A small audio frame classifier, trained from scratch.
Training: soap at rate 0.0018, 15500 steps, batches of 256.
Rows from block 2 of a small audio frame classifier, named by matrix and row number. Rows with one number belong to one channel. Each number is 500 + 40 x the weight over its row's rms, rounded and kept within 0 to 999. All counts start at 0. Numbers have three digits each.
Before each channel's rows are labels from the 100 clips, of 14848, where the channel reaches its highest value: "lies over" is the class under the peak. Only what is clearly more common there than usual is listed. The data: songs of 200 made-up bird species, synthesised, often over outdoor noise. In brackets: how many of the 100, against the usual share in percent.
# convs0: first width-9 conv (model.blocks.2.convs.0.weight, 128x128x9, each kernel summed), inputs 0-63
# convs1: second width-9 conv (model.blocks.2.convs.1.weight, 128x128x9, transposed, each kernel summed), outputs 0-63

lies over: warble (41 vs 4.1); dip (33 vs 3)
convs0.41:599488549530508489560494477456468522487470446583546517451540505452420550522509553481514516501417485514483431554551501498487486498501484493545542537505520445488476443527514525474519565497480499
convs1.41:516400519443606510429447527563468496520547508560580480571503556530506552547545470534549523508479478508528484447542428414503520488479532544469505483516487466514444491439507540495504519457457507

lies over: no call (100 vs 60)
convs0.95:540492464509560476405537495499520495519487488502458539499473491497526459470487524542494467508573508541489495515461506558486490543449506550511472484547495544537509477561544497490564489472528510
convs1.95:491478560473550455473547482593438515550495428478495531544442527484537490518548564444523501467512468468423489503470511465511532554588461523471436445477563462477513540494478495508526550531489453

lies over: steady whistle (41 vs 6.6)
convs0.59:478547497506432554597474527447456499512463498562470537489493510491463471495511556543491511490438536548478469552505491502502515548414449528444489489568519475553501506500489547568518541516509535
convs1.59:467443462459553398533496438483513541543556497571470541459481490467570508490549530528471437463497492518450563500523447473549460493473546444484498516450537491492565552448516436536435444452500448

lies over: downsweep (67 vs 6.1); dip (31 vs 3)
convs0.24:511495462508508475431541539532494476419577564553551592463570459562540499432488510509463531503557516512447464459420538529544437547452493490506511588525427512593577558537550485517518544439513521
convs1.24:519484530558460521466511452545472530505465478507530520445592470413445435475478543494475499515499488481458574486443540539464572474422413517526482494516560455448497477474509482527465452451493495

lies over: downsweep (40 vs 6.1); arch (35 vs 4.3)
convs0.102:535487556515504604556478507506524444471517465522456467522560499445499477540469480548550492540491580466457481520510559445447510457448489439508524467528446526508420504607556469535560528516380537
convs1.102:519547505569523490534521469495462569481545560549511484454590427521455517523400438511409501450533517527486527505492497511485566426444485435475537542496459454495517439532490516579501511487543474

lies over: buzz (36 vs 4.2); steady whistle (33 vs 6.6)
convs0.108:410426508487458513483457490420504474481482470525506494491480516404553397513524443470501523472470543480454499542652553521485507497481518446535482511524543531466538500492450496520573505508443443
convs1.108:560531496569511441463520487538472443501481603448504431452530500505515556495447512522444554461555575474483515539549538558469530424429466478439533407484447528447475518490488533512565491528521506

lies over: warble (54 vs 4.1); dip (30 vs 3)
convs0.116:433545521544436423438508500516520407560502492471485556500466556486537487494552527540547583489500512472490517569492531450467565541460516451520494489523484529510478483460513535507525479485491487
convs1.116:520464519539453509551474471492503501459463501464463454513508445469518495503426456529532478434512472523489445450538647557567502451511535516483445520486464474541529449517471483523479526530484468

lies over: downsweep (65 vs 6.1); dip (25 vs 3)
convs0.49:463451544429444528536501542558444480490512492500501510433538539473517486475455510508514458428495445541543517526454386493456507519491550450433439507479558480498454529478535552484472545524437459
convs1.49:504448467484461462447517457490529435464495539507490497493540483465495517492455545494551409483452538455565508471481506487545551497471569480466464557522464592454544516472539508525492528559529532

lies over: downsweep (86 vs 6.1)
convs0.15:520493547509506516579480594479502475540490535503598542442506505492514443553514478416495496506506493424498485519451452477424426502499566482452548502506602526482485489436522436480564513500472447
convs1.15:536542497472530442484468431451481520459454520527469501442441523461483469496540495416514557452443457573517476513498536512453528549511470537435430421546532480403520495479540528415498529448462545

lies over: steady whistle (72 vs 6.6)
convs0.123:431544508558504628490488497486455495479506514479461493472511487517485486530488457565485458510534461455494547416451565521543441535469447574399458562465522438498552496553435518531491545523488505
convs1.123:501402442513588420533481491523550536449503528523466458515506457492446503555467491527494563498491474589598541487559589513469458461482508462535567467528501491474473502515454468488492510461521428

lies over: no call (93 vs 60)
convs0.105:445475527456463549476516530524475481548476497529486555410502460558463475541488482494472480501446452411497496507478513554531482586455484501475549494529490479536531509583365472464546563499453511
convs1.105:487485432492496475530537519435503465507517495554529560555529546533532480555546530528491595519527449488527393447447500478423513511509524489522450532533486561518460463488555418518517494536462514

lies over: upsweep (96 vs 5.4)
convs0.1:501547555590504409494456467490380500497501531493561458459465520544513517463475557571478492467557541444508534412479489500496555553442557562503549489546538433530430479508540514543512599446511464
convs1.1:505501463565546491492549571446464444473530488499437482500475444478469505500484407504474440516539460447472542550485526543566489546496452472509549494483579406480501480509423507562520511508476513

lies over: dip (29 vs 3); arch (27 vs 4.3)
convs0.45:455499562471456525541496470515552493427546463586539444461479455502528442477502527490501482509429452474503585481513470491530504497460458503505479453478503492466521434577531483452510450475441544
convs1.45:476515435483487473495454486492489479484487486531525478358506540573487502502522509518490491514457539428526465472399507482417491505418507548473505492538439507598528526513483526521393495511463458

lies over: dip (60 vs 3)
convs0.35:424487538465541500513501533490542443480512577476525450468492432510517474522463448447478473436531497451578442527547433438522502561472546555515539494561526472559530510444495476540473463473498438
convs1.35:571525497495467562490489510583574406493511475504541509459525483514470517446502505487509550521422573479544523494482512486458470509449565574542507535456422531491493467450495528427497499554457498

lies over: upsweep (28 vs 5.4)
convs0.56:606523505527509575491488480505457458504499456495467549549505430442546420479447504506440464477500538459507479482518487527496536566512480512473476526541477487523524586589438473519568625533495482
convs1.56:492557459488517481525465496482495450564516417547505541561500495496590486489574496487446524550484436486499474458389509478514520538528544453531456513521432524471541556462530481519475416488524494

lies over: arch (63 vs 4.3)
convs0.28:549475589529489468540501457410462442488560511524477472479489476574479429484460476513459469553472459481495455498451456510571492495484463547510497496504421550591432502608584484486477547507441529
convs1.28:548522452534520496505526503484430505472485580450499515565566525456431516511457529482552443477437445484506501402518542547552507497488417545489476535444531458532532552511557471501441484475535521

lies over: steady whistle (56 vs 6.6)
convs0.117:462438470589470531511508497554544560516567460485556504451495448527494462495488535496499522505474487438540455473566460514506451492497509501552488557473524561506506467507488525485509525524483548
convs1.117:496500514504535497473458489507558495512584545451496593510445490456469532519561515512508502484475569478505474520496554494465450473540521446423456429500516558488458528450522489511486514521524438

lies over: upsweep (99 vs 5.4)
convs0.52:547495469511442534517468477469571519509504497501400588485555424443491492534518457537480459437570448611512457494496434493455558447491459449495534516432466503482509560490449440490553520464480486
convs1.52:488508459512461544392501505465464473480527494503533518470515524555543466434513481504441585515463519447491555573468474500476428523497473460521501505535541559531481515402495533528549508578509497

lies over: click (73 vs 0.6)
convs0.34:541511472483454481489487508497483495508494470452563449540424520414416443463456529550419444454378463577419467481450478462478423493518510475473457485482537475532489508409429509554523469481562510
convs1.34:442520491538522515544475500481541494553541524578451521528551519458516492541568533495517505588558448446547508453472480526476488456508499621424482459518535483502514560470426490505492506509545522

lies over: steady whistle (48 vs 6.6); downsweep (42 vs 6.1)
convs0.27:499473569439600499571513494484488629497485492508518505445468504446475488518610482498486532415535491506506514475517546495493502425453534496455445437457517412520451507524496490507472509453436568
convs1.27:509431529485549512466493478530526392389484489494501432551436473457504533435477529491391480417467531517571576512534537535507450477479509550517520529499521472536500511471471509528482516517528470

lies over: downsweep (79 vs 6.1)
convs0.119:498472496493459472465475510506583451527506468446625570519509437499517533476471453488497478515503452520469488528447496415458477468446526497533488527495460443448520536498492481487550481510447461
convs1.119:565524519470475523510532479499439470506532504443406488549534524488518450487491469573500504538459428488467564503493506541456562491491484515550462434497468531536507507479529515504579528512514486

lies over: no call (94 vs 60)
convs0.81:506503506499484440490474506549462473384512540562487500501410482431494477442449437545425483479508558465504509496541454531485485532482509477530494473513495413480451478540491459499435466553533502
convs1.81:490569557482516504502479461513524478509492495464498491552509509524477531541530502488539434492445429481494575463491478514498456539516493414521523441399506515469432485551481466460552471432479522

lies over: dip (42 vs 3); steady whistle (29 vs 6.6)
convs0.63:533372480481475531520504458484478530469495494490463520530529483454460508475474449498525423508502498525444446450480440535623491523505534405460510484537476485477500559527558481529484535561427518
convs1.63:528483543503454462545470476525422613493531524490480517479489400541451477595498556548439412381511560445421493485504475503513509482426471409478453508510552466468513474543494521476531495542547509

lies over: upsweep (100 vs 5.4)
convs0.23:480527474443517505573545463499469504462488520490480510473561467485570543466518549425395476508424495517524517507432468422521405526497466476492451515533552476501434442530549506510454526415431506
convs1.23:536522567489507491489555576509392511498534515532555472511511538460460507574491447457560457487476517420494472423480539544510442532538457488568501416515463545492538529563498516528426481422460533

lies over: arch (62 vs 4.3); dip (29 vs 3)
convs0.78:498471422409460506545463472518453465469449519539509555573426485446567497505469486489457485465493539402505461493526519475463440575498462476432511489515443469491542504432517482485538527510496476
convs1.78:450524559466587494468434501594482497486466532511541524491465571566545506510543465430475476518484543483463475490483442488520559491463458531506510431523472558509572548459493508555457484431486471

lies over: arch (40 vs 4.3); dip (39 vs 3)
convs0.97:496486471479408466525439526552462465480561500503540515505551506448520467436491470504525464440536515501457520524509489537453427457444449515515515484448489530462473545443422546520493572500419428
convs1.97:512493512534429501489540417524422487471511560451470517521540430453476505504446463499450506508434524450569482537463489507461457489460451454473501439547537532435583536503436421570496572480564539

lies over: steady whistle (66 vs 6.6)
convs0.61:534545552442581512505498430554512490481598539573505534500466501515480535509452543477509524560476495530515434500508481475537520523453532493470465480494391516511543483512486469563549540489548523
convs1.61:553448504433457433408497470509508439537509499513464488581490503518528448482438510480480421577598560467560519468497518481540492522458475497479501482581587471512502569477432485534550512529546525

lies over: upsweep (86 vs 5.4)
convs0.96:523497521521484535416496480435458488498524459514544556467467504429460550503563518498437505527578594514504501532513528514495498537487592519471498502509531519503427452428557528466510482447486513
convs1.96:560505481512482473443492533476488463508544445500567488572486437498457513489474488574488534549454465438439482437490492557495445537477506459502471543507519474507506518529425561484578495518554523

lies over: downsweep (85 vs 6.1)
convs0.88:475513534481529444533525479452478492484512506521511516457478489478466536470478521535489502500468543447516502574488529486451548494491502436512487536513538477486488518444478462478495487500475470
convs1.88:530442483488486493488464502473462484490513530499450499522498544496467463558483465503480488509497546525498505548509506510489501534492483552564476499480517472481404541470507494488537489436508461

lies over: click (39 vs 0.6); buzz (27 vs 4.2)
convs0.37:553552536519518494528530503448489553483426467493498471444443536521486526490448515458551513506451516541553519477503507468539455557464597576495513497531530507495550444504513534522491533512452466
convs1.37:566501552478496528455522431482539497523529512593472538515497556497472476556489491449555432492535524394458422444478475475493430495505435446500474550488579556453469526457453521559496497466508511

lies over: dip (48 vs 3); downsweep (45 vs 6.1)
convs0.11:500513445533459544520536577491494497524572586459544476530611492471564502464463463474406497482453456469507475506525500495500488488482454456550472475487505508446476510454444500509477507480442465
convs1.11:536478524535519439405484449544526439483506576461474498487541503408508415547489551477577479477571487500541503466460516453520506488443503530481447509447496396426560453514455488526453467486522464

lies over: arch (68 vs 4.3)
convs0.18:512457458544493528584509439520471458483511560483430481549510502478483560453492526509470490459508492425480495504453548475489518446403484492502459531500528480503484524473553422482473455463496459
convs1.18:449458550584483522515606486450530491486535526508527498598510528540501510416563485436484521536533467541496462513508518470499468521531521519488530478541540494496447534511539437519491570503535483

lies over: steady whistle (43 vs 6.6)
convs0.57:466476508601494508448570460511495489479532410435544532543477451475468576497498567515549541475494504425461521447480504533587520481481527501515440530430477460453495447461472571483561486510492452
convs1.57:503573530494504489536506462496506532522395467459499415560520489545515512513511496522516525500519515495478527468491535525503484535509548504465472512498573407514481494529460555502418449506493554

lies over: upsweep (81 vs 5.4)
convs0.111:521448539523553460442536472486522476542553543464521608416538502478516487447515520438564490459496436574484508475589550531538479446436534485472463510450466460507498484473540487456527479492445538
convs1.111:482460399544518526536516494488476544475496475481512527397475468545487438407501435540500481553517472477484485488420523499464481540456494544532499543526481470601511490534478493553511446543545520

lies over: upsweep (44 vs 5.4); dip (28 vs 3)
convs0.39:453508550560454575570516432487460487531481473536453533472556448442496448509507455459506494493461436497527441462556505490519549475548503512547541502512464480501463495487508522538564526467500482
convs1.39:468521520468524606425468529560492473489515517512578552501435597579493515467473494560452529501444508511513497531509447427478482466455499495503483524458435461545523533502470526497492482528487510

lies over: arch (42 vs 4.3); upsweep (41 vs 5.4)
convs0.82:494552494499536464568426459470459464444474517520437444473538545527536502531478484477397448533550559519480485522449421537501481542476540445496509484522531425495497527553539522492492572501572520
convs1.82:479492484529516466517560460425556502505504457569533492575522465538541548550460458460521532474491505456518579470525528431429461494473443427474477475426536546504505584474568557513478502541529497

lies over: arch (62 vs 4.3); upsweep (32 vs 5.4)
convs0.12:523512449498564494560495492524477542508474500512507520482516551489476518408494507452473568449512503484488550526519570535495498547499528601476545441450484383479402521521495514529427507473452517
convs1.12:518458447522547413487483539453525431496437497528440479493453519421454521513489472439551412450520368543618580480538546517509483494519487487483461551555440477494431537481466521533503469493480452